{
  "arch": "vit",
  "dataset": "pictures of board games with random positions, seen at a slant",
  "norm_position": "post",
  "mlp_ratio": 2,
  "bias": "all",
  "inner_norm": false,
  "patch_size": [2, 2],
  "muon_scale": "spectral",
  "orthogonalizer": "polar_express",
  "adamw_lr_other_params": 0.001,
  "decay_fraction": 0.2,
  "final_lr_fraction": 0.05,
  "weight_decay": 0.02,
  "adamw_weight_decay_other_params": 0.05
}
Rows from block 7 of a small image classifier, named by matrix and row number. Rows with one number within an expert belong to one neuron, the router's apart. Each number is 128 + 24 x the weight over its row's rms, rounded and kept within 0 to 255. All counts start at 0. Numbers have three digits each.
Before each expert's rows are labels from the 100 images, of 14848, where the router gives the expert most weight on average: "responds to" is what is common among them. Only what is clearly more common there than usual is listed. The data: pictures of board games with random positions, seen at a slant.
# router: router (model.blocks.7.mlp.router.weight, 16x160, trained with AdamW), inputs 80-159
# up: expert up (model.blocks.7.mlp.up, 16x160x160), inputs 80-159
# down: expert down (model.blocks.7.mlp.down, 16x160x160, transposed), outputs 80-159

# expert 11
responds to: noughts and crosses
router.11:159136159098147151130143083129141078116110121118110127109116120120102142110070135109138131128120152151142088142130155143100168169106130131080096113137149110138129101133136169100112139132131096144121156110142122070143127189150090143102119107
up.1:112156107152138126131153165117127112140156128139146093097123093087123118145149113084094093093142107165109131151129117107166119133143105153141128150137109122146175151128138122151106158101141137135124146133157135141097098116106119130147166122
down.1:123118131118145135060112148110159117122133151168147145060093117102163132111139123134087149142107111116152125169099128117150149111117081127112120133163157170110065096070122137120124109117076144132122162153136125109080147119173118152114169123
up.2:121127122117108111100116165165147134142098113112159134154154125054132128126151146137125089090139127151138127053122128124141147134086107091088160163137113147139151115112162113173133133155136130097128122107148126133129095133105141117140150106
down.2:126127148128144100111111123101080128133155143142119133146169131125196101124124138118089143096140145178121139153127099153128157123138120189145144133112188099107142128114150119142141146126075112119142166134143120101160182140122077145131121119
up.3:112118122110128130147133092112111150145115112130148110128138108139098131131135130127082122128158100167158167105156123108172130144166075171120142140117098114135114170129139114152098146173150105107135121115094144144123106108116092150165124152
down.3:119117145098083114144130118093143150125106126122130124105094132122082116142122118128116111168121109133131120217107126080115123110083147154110114131099117148147124134131111138116118140167150162123118121115122123114183140145135087151141138131
up.4:037115176151114105134106144150115153137083111158118151122126134129168106122139160131129138063154107142095137107150153099157107117127140090095156127130151143131131110093124104182108152090144113129146157119107116144121112110100130120119105135
down.4:125130182149134147110132105110099127114209139163118112160135134097183101146147138108140143105139138146142133136128097144078120128160148084118136137158173108116092116111089110160138143101101117145141152116150123141121166119109118142083160125
up.5:090115107119137204087152142118177152141095130144126117076119107115127149148136124116155110146144140112140131175118114110089127109090105138140129122138123156158113171137115137113142120159072134137144146135086116108071130116127129109122103132
down.5:159122129101121152106140102121127136145158110131148133171120146095099181098125148142105143116131127078147138122154150140144141118129110060102121097117149164070103144114147137096127135160126130144104114117140121120103105116106110143153102199
up.6:173096150165123103124136208133077143085213105164123157132122160108161134119167124145152139119105146135141148130107136078169100126121125094138147131117120138107101153130094130134122122100126116087145138133130137142158168086142160113168118135
down.6:090142082121132129140098127111124101101239179137187122101122122138078098094139124095099159140142147138135122129114079128104142133127149128107120147111113139131128148130097153125111164126130128132095118132099127143155154150057115116159132143
up.7:133099092128126124149139118119166148096118133154118105111133116092104106143131128147139068142129112115123144167151139110052086102082145160142135133105101126128161133150117119161118139071128099110182086110126162142102150117150096126163133155
down.7:157136128129165124152128153167125133162127116109114111123120117147094109118124122168149181154128125142147128122109126176099113159180122178118144117147146120150145146116146136120128027103086134149106131142163149129084095124075107150164147165
up.8:107115154163125114120147145159156118109134108136128149042125117150148111133126105114146115129124134141106134131095098121191104120109159156128166121092110134156152122129139117131177171153116154112120137144133125140087152132149123138143102161
down.8:111136147101124150148153098138139138112177099164164152135108129131153155147131144105139175116147149162131130150094104085113129155116123125166125117064070136137119115112055136145153110078119151116162163097093131128103077134112067140111160136
up.9:138126144123116116123146110107130157146160093136068102178169106122139094155116145145110146116131146133128145101172136108148125129152140132124139142105175138108163153131083109129127118086153149119170124117179147134158173108078129141144129124
down.9:158089126111159106124078122112103144139094129082116095168128102115155065131125114125143163115131168125148130140155133125119132160194096144115128134113136108119112116123149099141121160108134136108095141128128119136151078135112089135087133157
up.10:146094181137143099150088143108162100135119176134087132136085108097151117149123145123085129142127127140097136168157134135195128154103075145111141129095109138120151134124096113121096174180121158118133105118100131142146136089112145129146166134
down.10:117146148144120112146127133109117149097106120139164122106126134092138104111115141114116085187134125127135139116164125119143133121105137104122135126141145128203136106152168130115105110130121133129104114155116116120169171130128069112058147096
up.11:112134143127106138152135132151184112114123143132131127069128134140112102152123113151134083145126102085113104139136105120136099174124147142132114132114095116135140116155104112105095127201157136133147054162110127140152200135149109151174154137
down.11:137116088086114110150147137169152117146109139124133158115114122163121141109111130152106155138117136150109129109096114122091121131141170140127148127145133116080100145106063150119124133184096130154115117113104154130048114178149081145147103158
up.12:044178154140134166098072127152057114099142101126137145123161140094166140103152124133135162076109128118103126135144187138120149127114134127129139117123145165140125138149118139154124116148116130121120147118149143149160169120095148139119120122
down.12:130131149147116132130115129118148142075169077109158136083116123091112098108124119123151139127154106131125114165161154142107095113129165107174153146137170124179127150148107120124073145136090142098140133124124129139140138134071130119090112100
up.13:071173148093114159152149154144118124135127099098106121155091138156137093116122120130122142122115123149121126086150103155120098094113092093160132126129124141122098131115165114134147121135112122147122125142141129147144193141105144156102116110
down.13:142125138151114143125158135168137152133135100112173133166137138125066120124132130132132187118126143179091122104148137111122132099120139129146155124172185139123147129130136105125144104147126126136124125117154113138174079116108139095112137118
up.14:142119115144129138087129172088133148145102129118135129119152124174150117117132127157119099156121094113146143093140126119134096138105117130126154112163156136125149155118128121154139164151118137109112114125159129145148115101116123113155120101
down.14:122173131094126131101159119119103092146117106122151132099176122088132084144146131112132143141150144094103107106158101101118121146120111137108145112110115144149132134164123123132128184150145174087140112120160118126146130117141152132111154067
up.15:084138117127115126160192186138110134118121130160106134143117128085126149131159120107105121113110112129116156166171130110156103112127134122118142150109108139148122138113092125148107129123092161147162166146106147154123159104114125101137086138
down.15:095160142157149141144085162145102147117148110140062158089122122111164157124143133109134124073141124121136136100145127175134155090137151057124154115090133150161124140124086120124121145163127098124109122120159127135171101135159091125133130143
up.16:090139178134143105110088136153117150132123091132121108140145138111108144113135135124136127086144094135154160129144151125096097090141144164141135116159143107153134149129130140134177114116142135155141119123180115146124091128129083150091130115
down.16:109132115106153174116156158100102124128122139122143128093127126129205097136114148110134106142147143172135123125125093143132118136156124156141118124127124146091114157109113143119129206110103103104122142086105141117084088126112163139153127170
up.17:122143113142135074093136165135125156109125117115144127073111130143122134111163125140129177114122101154158171095120112100181132153180083121135153131150134131109160144146124122157130110173185119123133162129146146161193086105129154125132121124
down.17:097158129106129138129124095110120118119190166101180105125125120158151089133098136107107109153128129137119117137117115168111111130228140126069121165090134138104133137153094147155125162111126125098150113135105132123113130138065122118093144115
up.18:104148142140128127136188168135116129116028118122136118104132106093129153143137136124110120109128122130134133117136093155161118175135108115144140139120139129140100129111083115156114123125142150113154114145101129145133134130107106139143110155
down.18:161159174175112125111097123103133109076131139107194145119096163137119169147139147136101160104135123094099130162153100131140117158077112107102161129109148140115146141134122125111103104153113153142134121119109130113146112136104181142106078106
up.19:137125115141128086146128154123138139120130115087097079120136127138143117120140129182114153111133101162135140157108095096179113135113143126181162143171131150121151148121117116137116129138138147126105079123191125175128152106123122122114112140
down.19:107181175125152169096150096156134155113123128148089158120149156046094131131139138124121118160169158104104123083109130112131116120107109125123135141130078146166144108118154128154123134076105126102149136081158124127084089059142164135105153159

# expert 9
responds to: draughts
router.9:147131138122106106097156136128119146152138117108096118111125108132159141134108130124146131143149130165121147150129162126141133108123122139087123135118136123102145163128133110111143086140180124118106095115202095126132162083177112139146168127
up.1:160101172151109144104128135088106115139095120141132075122135139101146126100147157136186038131131106130175159110115119163102099133130122142156152121177161153153137148126139117151138158103127119125154163123119154127143161127098085131105163151
down.1:137145137149109120132105181092148152124108137124130173114104141123149134110119120118124136103122127117078122141148132174106100152099114108088157137119167154141153153109113116129079144112110123135137126137143133123178153133110139101150129141
up.2:140139122142120129117131159096103112153119147131122134125105148120107163135137159116134162164127160149099134117143135155147139124144116137154135113136182092071129146146150127108155110091111120149095129121167122127211057119111069124088113128
down.2:120136163122096108132099149132109143108140131146126124062136148086132123145159104136124142110121130118122130222122101128102146147108098140137169104105118131135116092127125119106112139172101184111123098120190118134149123124195092129114142166
up.3:097104104170138144149120144149175146121101111130145117127143121148166117158138139138120135101158113107148124152155085107124082115174140117161122138089050121167147125130157117154123163112121147108108091152105119151153159170148070121151128120
down.3:147161101115124122088127149072136144113080141097212157139109160161129159087120156134107121112141138094166121140162120111092160136116116168130123152156117116100103141109124130118128117125117133169150141139142120102109129103095177099130100125
up.4:086142196120111090128104149148091124117122138134153120128100134103151141145140139138150113112135091129142140064127126116079146122183153114129183150120101135121127123111128110174138096149143143123139112136136126160119194110107115141116107106
down.4:088134190129126125157114143126116127090094119139142092145125119123148145132085122128132107138162088108083113114136114136076064152130131135102110115134068101119155129126106122130155124117122129106142139123126123144185068148143064143138158118
up.5:115163140105146197115109126154088156123187105115160118146137161108081142151134136114120126090110125158145150114144130152148114143091102099152140144142087121102138148096112138146135186143127123131124140159150113132146128106147112124145128135
down.5:133130167087139147157120128111105101154144132174137142170127116114150156160131128103106126138113183097109129081101105156111121141172131067103095147105096139111100119142085130150091129154108131120156127147123140101106104168131172120118161139
up.6:135127144150150123179111093118148114121128128119104115090195125143098215118144147127138098123139125145126126123084131132165089142143115143150110150092054126142124151113162131107118150166110116119135148159110105134137100130146113113122166141
down.6:178147108126146120144087122075113105124180116121133128117126145138031082120132148117113132147141113154176134169164117126137134138171135145135107122091083105150098156119083125158127107134137111115099122131141147108126111089152089113104125096
up.7:108078130101131102136092067108134142096131145124146135093127151136077126147126138118143141119124149134126133204159156081123140118118093118138135123125098120090135138151120130156100144107127152110130138155133119134105078124154155130163133143
down.7:150113149155131123128093148120141110166073148140127128086136155108113129098120150153134171111078101146143144153162151090152138137099114109120135136126141122082118102115110153121096087114107138176169097108132114085091111122143127103129125156
up.8:111159159139166092104110165088103121130128095136156157162137133111138122098119136090111124119106100124146131149118138172141135128151108153101139130119085136177125105145117112172140150088154143130114157123164141128154128138118167130123136120
down.8:108124174136113095128178115183125127150134129142131133106133100101107117122142109126170178142145121108099155094096134129112121122199118095107136115111169149140117147152127143120113168153109138109111137133126166150092166128148113121163136118
up.9:194128157125106073158114155101085108091138126086181131109137146125091109116135130141138157088134116128112153151123104130185136106139110125133143111127104151086148135136110121134152127139140132132160139120133127155171106077188104120123144158
down.9:105124139068133086131138113126118138153121161132084118070118162108134140083134125142105114173120122142132133134095138077168160104146080146132149139116147134129156155158083139091131109160134109114113148131122142078125101113188082120146138169
up.10:150091135178145102102133146137137139103121106104133116102128129121157101122150133144137098142115121151139164174134125074143083125073135165108168127149164142103141155119091140129155156161120151128139151136095115152173161091101086105130145164
down.10:178145132106120099120150123177137140112147104155190093107121123110143086120118109129140113157112170117158136123110147111090102132142138133120134112092129122154104114127091124167161139155131132126139102124132129163137081124106071150147140141
up.11:138120092141093155124132095159173124077103164116091120088179142066146131139121145158146136091131108109135126128107120110102123167094150125128149130138137097125133127119178125162154145134101126140151151117140119135108147083147095107104138138
down.11:136178139130156111142106147158105138138155094114066109111127097151169135079113156135101120117134115102178129228159153091120111144126137111149145120119110109173134135115126123125156110183128117155120146156102127131091114117138132129121117129
up.12:122102159176119149092159193096129122118101125126111063129123116155133145162115134112134108172164149121134117170151082126136107131129123180150134139142120124134117134138153110124115144148163140113140075157120122128151161132109082122138063117
down.12:158136139132127127122161098087140109124162146119203165089103132108114102129096130130097135103151157099130127090099117119138128131146099118120116140121104172181127154123131174166127138107116123096136149125104144133164149140078143114141150116
up.13:160132182161145096120136133130152120149100120111205154148124114135115101081139099131138159164098109131169149149094137153167111152130140117119121129158112138117146174125121137113143144092154117129089133147096134150149162167128103139151105150
down.13:099177187166106116103043148145124120136131084149132140099114122096150084129143113168132154118129119148152145160137117132101123135122104102146149105091078156161138126160093120123096138107156128125102079121113128140163137123112136121133162131
up.14:106111173141127108107091141132124126139089138137140131123132112103065178142143115096144085131116117096119122123108141123158124139082102127149118136162193123130152133133173135101102163158152143117095059139112123135110137148146106106117130119
down.14:122139143113127119128094142103127117139114117122153149175101109141143146124102120134110142093127172141119131184174124146087131113134111131103146139140163131103074123138118135115155132094094142144156119137119117102100137176150108124095143133
up.15:113129100149083156123109140120159164144098129165098123086152096107165108103142113160131121166132147163109148106160129126096095112103127159148147123106115103154139125132125118159103140112150125111128132108126149139132077148109090153146154132
down.15:089136127146117068107117138115149153106082151139121103106160138115157109127141107161165081100104140133140125158111166108186097086085152164143120121151128115184126113166116135128148101150149098123116130107133135100142121086143153105178174105
up.16:150138114145138093066113184165137126078128104134131131149101125093205107082145130143140082123091112121172129156091112150147085140099126153103139122138115126142126123141131121141153154115152147142145147122190144146124155126136122140094114133
down.16:170096166147148130099146114162143133142118118143136130134136085136163096142128130165130199120153131141123132116122114155120163132137118120129127133174168135071122129126168111109152126086078130145137162124139141145109118147134120119086163149
up.17:122128106133137125137071172165098165152115112129158136142131138102131135097175119138104123089120108147154157071158111163160127155127130096134156138155090146150153135109102129132097112055111123107163145123124127174097122142126091110148098156
down.17:141136071127160150157094137114112136120121125114167111139167121172086134110122125162122157114156130137130146097143136126168188116139111154105160108144154136187131116124141099106134078129134130120136138145114101098168152127125140108093129140
up.18:128132086108166113069177148102147117096145088129075103097125144130108108145147144112143105116116130100143136185175170135113089129069144084133148122093130098122125139156117136095120162123122161091138087133181116146099160131195153122165141143
down.18:115130122157150167122081134122091128113127116157148149109126130092132123153124121120110138131149166118137136167130118153122136131123096116139120112109083137057111129118143113153141127144153132120171138136169121134123138147134217121094089143
up.19:123127191149132035151127150148122119152043104144114123138123140126120126139136129146121168120134126105124126178112110112236116145152099124119161135114118121170147152144131131117100120125128148139167111141133131145124117093112183148189108120
down.19:106122094095115086114113121120113138151104112119103123200124138150146176101123140122133112098116154133083115150142138081146140091174112132103149145117128130151128139113095136110138104183147126123091102130110121120130096114186107135182121128

# expert 15
responds to: discs on a green board
router.15:123097129106141158129144078114134111099146153142116145120106160143159170151070111094118125115117173131119073133114123081101133132119127113121094097147088084139093104121131152090130107093088112150172189099135112081110147113112150135093122114
up.0:190103086113123093131122162075122124157112097126115138094140137118111097124130148106155036138108128166156122134125124147128104119144142107121125132112106113134143139140108121141110159133113095114107123138134127126114203115122112121133150127
down.0:136097140166124098112091154148115125099121116168134116140162110093110108131116121124094190123147139139142129081128112161145080133184117198107132114086102118139103105135118131161128160126110103123124127117157119130127133119161128116094144118
up.1:110147070117138132147103123136104110111121089173095107145173136125143138121126081128101153102122095092117133142120140150184110096156137188129136148132169100167152160131123131111110090122133125159152133137169140166147109132147095117160094181
down.1:141116138128106138143138157071147144106121152134155117129143151162119181095121109169114146120117129095184126140139130101107136119138152115127145135084069122129097122164136116168132137172123141129124106151116115106149136147106159124091131151
up.2:128141051136112123177090136160130113142162111175109130100147158102106130108126132100161105126120116141156138104154104140173131115153153111117128132092100126162116134163130149105104153150120111109129141136151131139111143098124103111099161126
down.2:096125137152130118095179061147111111126158149108134104103142103115106128131118125102151154146147112109126136135168136156114125150109131156133122105127097114076135106108150101137114144110121144098177157144171103126092161149134122100114152110
up.3:116138115151104067180098153152109132136116102130048091155097135088197099099121118118136174121107108117105133129150133161155103121148104166116131132090153138153111143145087134122152161082099145133131123138174114147119061131133138138153143148
down.3:137100124124182148140094113127104142159159135121114093093134096099125105134119145084127134162131127163142136166149092148080148138209145161170118137132153130068149135131112118097131121158142149135122102162086148125133122101136107134084147106
up.4:098140148166108101156075160141106150107079121096116118157136150101103119124134127149104105111122100132091156178152130121174086113100107087142176132132084134137131140088130117151157115153114140106160126136146134166169144089106130122157132119
down.4:136158101125119125048175155137149119136184160147175127119120134078177087104132107169101090108105127108149136118058099097128151147186164130138138138131151144113112106116123140156130099142124147107119130140146121140130146132114154126121174122
up.5:093157171142150162143127129151116102141150092126142112157120125103115141154156122131111181136143086104117125127174123165138116122168085158103083107123118138108124142184074147130109127102110148117131117143146147143138129144131121151121163103
down.5:126107144141142069124156106127140115140101112147175160105115118120076101151138135099164103114134156132109113183162151162142100102047152111161086143104141129169146172152143139102114134089166118109167154135135125129156123091118146117108106117
up.6:142132120160078125095140131154125140129137102106141130119125152159145113122161147134161089110131105114131137185144144124167103107133153083155145108076142149124149139138165128120139092156147121128124132146157126128154128133123093097186109139
down.6:078079114141148082122081142136123117149142163134159125097115160130137158140135131143121112151145158146178139139111107120140150118167113169154093159143118136121119128117121134118103100112139119109154163161145131135124180104079100135133166171
up.7:095110117137123114113100163150123150133139097131150092094111139133119111146154106112130151142122138088120146187138088125186131090109102192149154128104153147139124154149120136120131110123134127099099089123107118139104147117141104156148126172
down.7:080110114127154132141080141136129117100131157110147126162105143120102124142116108135124140109103091134151125137133147115136098099146186090105123114171061123167121122124114128125137127143148087145183131114150122128157111140157122127134160144
up.8:116164112144122130165134079169115147112117116120096103166170156091123093111101117149179140061117104142138131109143084153111143108125117154134132126141172149130141149117144113146129105118120123114156142143146129142175111116124122145130157111
down.8:075129092155100146136089099087144141120121095096123094100125147139127091155117143165151082128122121148173138242118145163084122138181149128165131126165143105114119152171123122145125121100130122146102117113118095130086106118118084128148140118
up.9:125146094110094101154143092172138134137111087124136073097165156138081138121145107172134110162151086125128159080145142145149129097119141161150135116124170112123132147119144153123101117128153135111155084144158143116155151093116164149164101151
down.9:166076126126100169109127097139169156086139110113128118152118146119161135137122136155109162113127172153080143158093138155151108130172130147140100120144162117103140146146144131131149135095116136107116130108129145146097072130118063120102154087
up.10:107112098145135073126086108110066145105119107121163099186155137108060141131146138113148155068136176154131141113151137113124109100159150119134135125104174113134109159147134139100122124170147124112160139140159146138133114130153115103157148148
down.10:128151089114139145143150072161111103116124105137061119155104144135106149166123121148107081056128153140105122136161086187096141189121161117172123121098084131126124131129110125159105169115084159143136135147115134141140114149112161138115133113
up.11:141137084188110108140103179123106136114114161131163126147142145120160114150148132136110160154134133140142158166182131114178127104150126120157168151094097154078129153107095109118137137091122129094138103115138125168105152105133095126180163152
down.11:181098135120172177160099118146113124138099113140141124134121109156146136169101152124147156125119136131141128104156131157069094156147148065137120144090142142080141134129134125142091167146125099114129146149101122118128130157107093136113147098
up.12:117111162159142154110063157103092133169164110109172112150087122106100151142126121107103118167105161146148107104183132128136122087114135091083093114145148122140124127152084137113123131114124149128088162134099113126096121129129144126126142091
down.12:121189104154130143116163116113113114143167102127116135173161126124146122153125103126126085111107113136114140117119096149133163127126177140130135124125121112116113114151141116108101142109108161103129120142134119139130198143091152139090131115
up.13:105140142106097091109109139116115132135106109135136131149147146057093138124154139125125147112142101123142149140140126113174121115080079104135152128107104151116149112121166120154131116105144131083133156123181121150148145142143112116143179136
down.13:094116122095096117181134091160142102126130127159094132083120137131142104144125108109092106126120138145085148207136134120109115090125130153089159147105130128127108147133113153119135137097146148126142122128141131162162116120147077176113126168
up.14:148117124135145147131122147141097135160038096141118186094147133128098136078155116123122160149100120117152146117168162154143115107132142146111147132124108146144115118145142134159103132145121118126114132125156147151153152133150133127132114134
down.14:117127110113096141134108121096110131180127099140149108093118155145154125150168143181113134160108106148143113082155099131113139070126141142156126111153126149102125155151119130117142104075137118147100111139130136140125100130122097157101066162
up.15:108131137152134110134105146146090146122143096096151103126139128110141155110151092156154076137107118114161143156107132075178067134120065146164095095130147108104149140118132118133163144170146095130121092126111102127160153082131160124133128150
down.15:084063123072091118085065131157175151140126107150091116164107140108151081126128149166123123139121113102158129117081122159099143131123174108122136123136109137164143154132130130136143133146104147160078161123138118129150095153114122122164104127
up.16:115138071156120103156137143159071132111184083145179107095138171107206101116109123109134127153126115125141135127161107168152123104118119118125126139137081135155142156164123151127130097116106120107146092128134127155143159121101097117163130162
down.16:090093165126105180099111147132139141102116142129068157175112125137210150166134114138128100108126133152094130076110125086125136092139150152120149141139119118176102103132131117133134133160085106133152133104171099110130156154162150138111113117
up.17:111140144143129055182107161143095128119147140149182108149200133149174115130118131126109100139147121147142130141113128114166118135156130143153135107131146128113147149147162120142141139151156112136123103114106140136163065107165100142140097122
down.17:099092094117137158105148101109129138111100120118099135121169136123131131127117137146161115134138077146141123098149136094136167144104148139120149105169150110141128103119098129117171133142105135157103135165087116125135156145117123138156139096
up.18:145157126120106103159137190123122129133085125126126115130115128119154059122135134129150127135121121133115156106165129172144128124138137086142170134105138151183130148088119139141138170177104122153085112125128111142124102131144088140115101114
down.18:149095112173124140136151105137113127119171147119087126119180109134089091142154134127152115190141109146124127156139076134109150145153165088171116096127105119060162115125140124135147144107141143129120106164104120133121159142098131122102069110

# expert 12
responds to: discs on a green board
router.12:165134112102125139173120150126152101139157136107172119099127145158165134101123142174159118101125109101110045162097130125075124127093119166119129109150083175149150121138122139139161142149146122142137117127105137155122148128175116128140111136
up.0:108108120142146120132127127154138175134133090142100093141120115100169117163097124117135181173132086135084149133133159131142138142109091128151147124124116147162106122146131132128107137124109114175176130209098153167138151077123155095129163158
down.0:112130157124110190111144136141157167109179142121117138137129141149096126126108128142133126132124126109145132111135141186114156115138124118131144145174141133163138155110084131092131113118134091179121081108145147118089114157118166155181119148
up.1:123119096129121130149126123128133116097190154124102114178135116126110103137117112137138059146117134136143119154108107159133134130177121120118105099095173124195131145142142114098150178143123121119097102131109148143115105156105080136121135114
down.1:099120168124143086082114125152140114114203121109099143113135130121071148135121115106160133117159130118070137099146137136160116088140126151121123142136200133117172142127143143134146138151119124134138145150101099110175151112111116108156177083
up.2:076143130136139058143136105104094100157137142148080103196064111115137100138133122127133126149135120118118119108115106139152103132165141119128143134145138123130147132114121125114133102179125151140109110146133119142101122131119132155168130170
down.2:110091148160121116128146192141098145146203128086119088132110145131139160126126148115152056142159127137107128116115132092118102127098111172093135121119156115136154116146114102115151175094127145124123162150113129140191181120142214156116120095
up.3:105120118144151082140140146153101129112110125136077126134108104159138088129147132120141134072136135166135182115147143115160103115182124108154165117125162115063112139086117132140145094094124134127133129134154143132126169092118167120141155120
down.3:140167088126152126123121138095126125133133100133087114147120124160211101156142103149138131118100097140146134135122137174092096126131133136099137116115144120143106116136173161142150117152139080136062124109174145149129117144105119133121105089
up.4:100119052127113098146117147205174154161108092152124117118092122105102121112139122139113096102121101135139135130122154141126095148110154101125148145078093160163122121108156128152085159086150138162114157140134145110127071137114108116147131131
down.4:118107162110123141133122147107089125126120173162156110131097162124149135160115149110156124127127137124125131137167125127125111136127141141126117106103068097143102124134104138131102163101128152118171158108145116127122050103211130119137167148
up.5:175167164157129121117182096123084128130122130129100116143107131162137141156130116111158091143125136152129128146138102158096109101210099147151114136054148112149114151136109127124124105113112097124116118171131135144149173122130121130136165127
down.5:142103142112128136141100165094150121139090104109225135131154139110135152117145135136086092138126091108109129173127151124123109142120082148104110126127104099107103124109059123117102129140147151152156105147086127134098144116110157137151132119
up.6:108181139153098083147126150148108117117170084132142093173101134136102045114128142128131125114158096151128162145183130107162114106093149123128143120159130161110154142111152139144164102119153123156109117128131135182222132135110108127133116132
down.6:114111149126139151126154143171131137070118106136148147127128109165116162108128123122123107117124095121181121117155120131104143145105190108134143126145096116153167117146108097130088196150110143110179094125104126154119093130133164102139068145
up.7:165098142148162066118142189121117145127134132130094131135105134135118127119126128131137187107142148148117142139116117112110104118178100151138145133086141126139121149117114139153085128116160113130123104152175127115150063109130087113139149122
down.7:108092125134137110137153122108094136141147149174075107077165146128142151176149126120154100092150122130107131169108137141142116093135168122125105118100142138137083104166124148132092085087120115136138139135161134138102088144180169138126169123
up.8:176125071173137140146098189154121146123104126161162138126157134120113145137145118113145096107158142176096148117136111139103118120187137184135132132104161132134120168111128123136099150131151108133142159128121138145124074075132105120099147160
down.8:134126155104134125084089110137134124151156129136072115102160115171098136118142105136171109138127108144101140133114124137147126161147134148117159098123134098139129134155112131108140055107101129116110153132185172144117087142156145148149135124
up.9:099144163132119109123175146122111126109125127106126085129135130102081103153148131088161111090134159130104135125136151161083096116141116136157110135123132121135132136140187131122129122137122115131146091151119122123143166109132087134100087126
down.9:162143207128137138134127077110128134130067093102154114130124141102074101137099138115113090136110103142145126133157146113099104129114162158170096149175102127144132151094150105127140144184125133160124131102073117127106126138100094126125121091
up.10:069157103113130109111170161119111131147147133174093103091142138125182104127142138140152116125150109127114159067129132092156134137135136189179177150109141130154141164120136127161116153139124117135111126135141142155130135111059147141135111111
down.10:130162130144120148091071113106146129139123143121085095181124124120103112149151127142122124186125083127079125068109156142104143121162117096097125129138129142129127125109106129115116151068122111104098093159127140157156179128139158123148125091
up.11:122134111162087148127135139181129132143164102166083095090103152116128100132121162152123099106178066126124119111152149122182116141129157172149158131108165132127148142121150114138118092104148120104124118106157131116114127117116121147137094131
down.11:136089145132129139141123102145121122112190153124166174106109113100082145121111140111122137119145134117117127169114137154109117112141093080118120126173141142142113134124125126125131140110071134126107144129127139143125146134142065136136113127
up.12:069116170171136185102106161143128105085106101113136104116134120154137173114136119129157109154140119123140135131140114118108063143107187148153109138114109101100111161139143137156134128054136123119144083128158120146132178101142049132162100119
down.12:138095114116151138114157148081154138140136157107146128084112107128081171143121135118137116179099088118179109083192129138151102157110124108109113120106083119132136151118116141120148144083167124112110117127131148136114174133117139125142131102
up.13:122090086136115105132097135174149144093101078155069096115121114100126140096152137158116174121144133171121139135123141104138130130137125148150134128101147131147139148123109122147107107131138142102119107076139164125153128115096046171146104153
down.13:126151185139143176100118103122110132134153144171149114091144117107125140136141164077117175131138114129091141132148128107121160131121113129137110123109104121082102153128096147131109147104122156124143103125133133120087073101162057138147125141
up.14:148131141173113097136126103128123152112094118101061115117097125137135112120111137110133066137155094123148147131168112132087105116148133140121120127102113135110161156112110119152146170161165131091151060146119135136171154126124103145150150122
down.14:152123162085092179125140065163153132114110103158164119169129128161121109099136137149101143128123123101163144181100167105117146153103108115147135130151100136132114135146159131125106143148102127127134120090139129158071087091115116134110134142
up.15:151130138139116111140178129136104132181082157141184150130124136137136077148140131136121100097143094147120145115143168111161132135125130121121127118124164140158160150118096129135116120182127121128099154135107122109146014139130119115149098137
down.15:095085114089123080134105127096120141157149127154081134173095119163161177134128121138146130102105135101104110160140135120134144139112145115146158119133131128178083123111108114132108137095131158155164175110129132138159037112149135123161147114
up.16:109132106112138138116127103101133133123115162173076120160121150102129122154141142100125130077128137143162145116119134108159153140089130156138132129104088103195103134121132139130131149174134088154137171122091135138123041114127107133099143131
down.16:148143119093092094124127115133135118148150100106163139053136109103104078125159104109138112130084159121148140175120175103198091110115099130114140114142116121139162136110134150115098131168179162153089120091114155153129114122100113104128105118
up.17:104130136155121170122087117137155148136089111137106114145187127145124139119154124120144114169136105146118167169138070146101093117140147201144161123145143124119126157123117107108167126069120125145137126157113140177124157092102098137141103151
down.17:165121081085140143140153144128142176099086123131156165088139156126192119118126084104093154140142131122169130117122129145115094179144123114138143132139082124127102130100127139119130169127123105100135088100161150132115145131150095131124113164
up.18:116141213178103129125116110124145152142092064106111083073164135111079134139145152131158099171127104119093142118140118116074100147104131119128144138137137142113156123130131128157132146140137139098148118146118109152153159088095108123138109123
down.18:099129136138138103136121116155134136107107096102147120181117120136060167117105127122109113137117105121166130097117105123122134119089128138112128139152147121131158132133109135100143129173147147123134102139098140149142208114080130121171117111